{
  "text_encoder_head_dim": 64,
  "cond_dropout": 0.1,
  "attention": true,
  "beta2": 0.95
}
Rows from block 3 of the denoiser of a small text-conditioned image diffusion model, named by matrix and row number. Rows with one number belong to one channel. Each number is 500 + 25 x the weight over its row's rms, rounded and kept within 0 to 999. All counts start at 0. Numbers have three digits each.
After each channel's rows are labels from the 100 images, of 14848 (inputs lightly noised), where the channel reaches its highest value: "peak on" is the class under the peak. Only what is clearly more common there than usual is listed. The data: rendered landscapes of hills, water and sky. In brackets: how many of the 100, against the usual share in percent.
# convs0: first 3x3 conv (model.mid.0.convs.0.weight, 144x144x3x3, each kernel summed), inputs 0-143
# convs1: second 3x3 conv (model.mid.0.convs.1.weight, 144x144x3x3, transposed, each kernel summed), outputs 0-143

convs0.13:478444487481517532462553482527529474485476503473564508501561492480510497447496541511483494500535485495470491512560470530524458480521490478476485456514493511477501488442448529502515493489541480490517533501516487445479505496482503501477470488487507484470481546465460462472497513526527481515477485463516487502493480500510533504487517486479496482515479503470489475483484503492482478507516518494499541534502491504527439495508525475499523
convs1.13:499460497466493482495498506479488509494488479495490533498502485499490475503495545477512542513496541473523459483497521441458515493492511518540557534498499508493498547431528487481499484482490536509543483489511577516557508494475474465456472494484520492499513467498562465507480467511472523499470489519481478488481479502473453505515479514495483491479550437546460522471511485520500485500506507519498487531499521495510520511494497520501506
peak on: sky (100 vs 47.3)

convs0.99:480584532514473537521475492517474490492518504483543467518475479518476497494515463453484558482509485519491496483505453501474504513486473483500500516482505467488499498462497523500485536528487494517516502524474458537506478508517476528462489499502484495491494509488506514531503502461535494508502475553527477490500491509483500453533492471487497504465437482480512491522481502517510513536529520577547504529509431487482443504495500517490513
convs1.99:472477503499495508505546501528522492493425448530499501465524501487463505521535508484474482498493480446502491530530511513515512545498486474474586484487499496513509495467482527508515462514480473529492498476471490490536497479482496501498549440516524494519508519485514529503509531529505514505467513500517473526517514507528529475560525470500508479515505536486473490506472488517493523483511489492464482510501509450487518515521488576458461
peak on: gentle ground (68 vs 27.9)

convs0.26:471471511475475531484500483522509489491548477504505495502528498499519531467510521509516463483514521545488518484458534519504541499497567482563500571512437513489505489492502484498456506498465477507482497493460472497505496496484476512531452511472476501495474513536483534461467498525510513455464504507501491494501464502522467506568489490511476465453518515508513532482532519509511519453503487480502468459479489483465534487511523480492482
convs1.26:506510537514486465482499527483515515487476477500521468507489460464514516542489495505508511513517526468510508508484467514497526481528414491446522505525542457501466486515476481527535525499559498496521493509490482494540521484529472480480543462508442507447464487489471482488496472489467446496531521467505484485482502499497527528423500505471479513518511517510525520522484480534509512505503492498508517489523464474509526473470504531525489
peak on: gentle ground (97 vs 27.9)

convs0.96:494521499488486489509517497533512455495502525495497507449459475467506500490518426503528524515475482491526500502504494467496576524506477479468495480442518496467525543523466494508482548527505477495507525492478465476502496466536479494513488474499505534526519531500502490492492496489497489461487515491529525527507492525486524524489568487476519479508473551511487513495470513490487495512523506582568476502470491472456530513498499498486481
convs1.96:509472508475493524480532512495598510476498492505488508530534505482539464480504507487471505514488510547487476477482475498530555528474518531420525521477477534454554502497492472516472512495541474485534498515469526492496538511509506496511510478486509481500488464554513485547466499503500481505514524504517529496502514512523492484513504521525481468478484440503501451505458515512538494506472490532477504509472484484495503446494494480495496
peak on: gentle ground (100 vs 27.9)

convs0.122:515449460526470498509468519499506509501467454470491507486496495541526484498474499471513528480514497502467491513481520466489463460515504483447507478463534450466431493489509492519513511492485514518484523486499507452499567485548485494542531533480430499460469498519508496547476517507556498493505502486518532535546483496510519514508517515508513513488512470527527495483452487507528516483493522481492500494540485503503473506500519548505482
convs1.122:508483478514523525541523487483511493472505509497492472494498486452521517483462521524495478523505507466525513515521514504530508491491498570475490512540418577483431464480518535528486486478511492519503502513490521479468510501515521489490486467480526509523509533519507509474494498514482485525493455465498457488444490526514500499474484460518479463469477527506499555505528483499467489505497495479500498439466514493484526499485457476517477
peak on: sky (100 vs 47.3)

convs0.88:482503488474510495526470483500458509509543523520451497499481466480462488495511519510466505488501541498488504566560526528502496498497534496496470467481515463461516470544471497550470539478497485515459468482486498514505486492522521498503491507476482487453529512535528475489487488507526471520519525524497513500479496499533511472469496509517551485529539458470476479486512522482508473505502529490514457543486470471485521463583511498503508
convs1.88:496511499508461498513484598523529475471511506465509486511548521486470479463452501500513531484498517501515490486548463444456524492517462475499512493492492484553522496443566517486518501478511500507498520530542529431456487498500473490481509466509478506509501501502501498468512504506497519574494518509516502491489511500503475530514491487496515483491509525552504527505479534501505509480529496503513503500509561517527501464471497509491502
peak on: sky (100 vs 47.3)

convs0.80:487523481520477514478536521514520488530532472515483495506486517496451479505509536535480499504519482533491517486505459389530541506522471567584517516493525479479510508527501514506469498502513536515482495510489495516484531485460515472491534527478493513514497470527531472528526507523507483480518534475521505516516504511503508522497543503473464500464485514491477507480462513470493519480500515507526514483448538534529497480518509534511502
convs1.80:511485543501501530481474508507485540455445512542467476476473496532510507509482497487531489500449500524497469524503480531506481513500492482490490532489495498524528466474485473526464498502536532486504496474484527510544488507464479497491468559534443515480546442474478477496547470495511482516536483517484512500506504472483518460526530483485521537483488497515547478536489506517457479509543485506461476507442492510498469529519508506503533
peak on: gentle ground (100 vs 27.9)

convs0.93:519512510483497528525472474458534501515508510494510525546546506508488510523511508516538518472478519494509529478498507481521523463510508547539508464520518578502479512511494505524468561494462496457490520507470484467504462449487509443498502478493525506468494484504504501508452471530487478474486516488474447466476505475502514495494526518477502482465480517490507569520480528531517535529516494538521528508512469551508493505501528527478512
convs1.93:522476506505487477445521517455531522452536497486508484460499514507506496518457496491491525524507506521486466498489478535476506503488489446546506523487562465493492472503504521512518463507514531511479475463500490510537472478507509566496500493521488469485459539535468479494501489499494479514492490473509518526514553483502529506554511534503536541540481490515506471472493432492496477459528534522500540494496532487540495537484492515502521
peak on: gentle ground (70 vs 27.9)

convs0.100:537526474475487443519490489492467499487442490519514517464493463472512481475487455494476492491514509500533500502526465483526520486502516525503439485476483488505532542511450483517490525489498525491512446502466549500485464493516477522494498495506528529510496523498518493418491475501510493489485474526536494491492464511523538495538514500512494480480460515477465507488444485509510497471513473547541495506496496476482517490529547449547492
convs1.100:485546529521501466521521478526458541527502477496535498496473517514510488463465474536493516448480516513487582501527467496526533491499532484481494485501517462485508500481470466481507496524528514492529493517493525541515516512550548524493499503503535474505499503454486496516489463512475517501475511495529525525512503452515556463517480484484538498508498485470501543504527454478494534487572475468491533497509530527501490522494527504505519
peak on: sky (99 vs 47.3)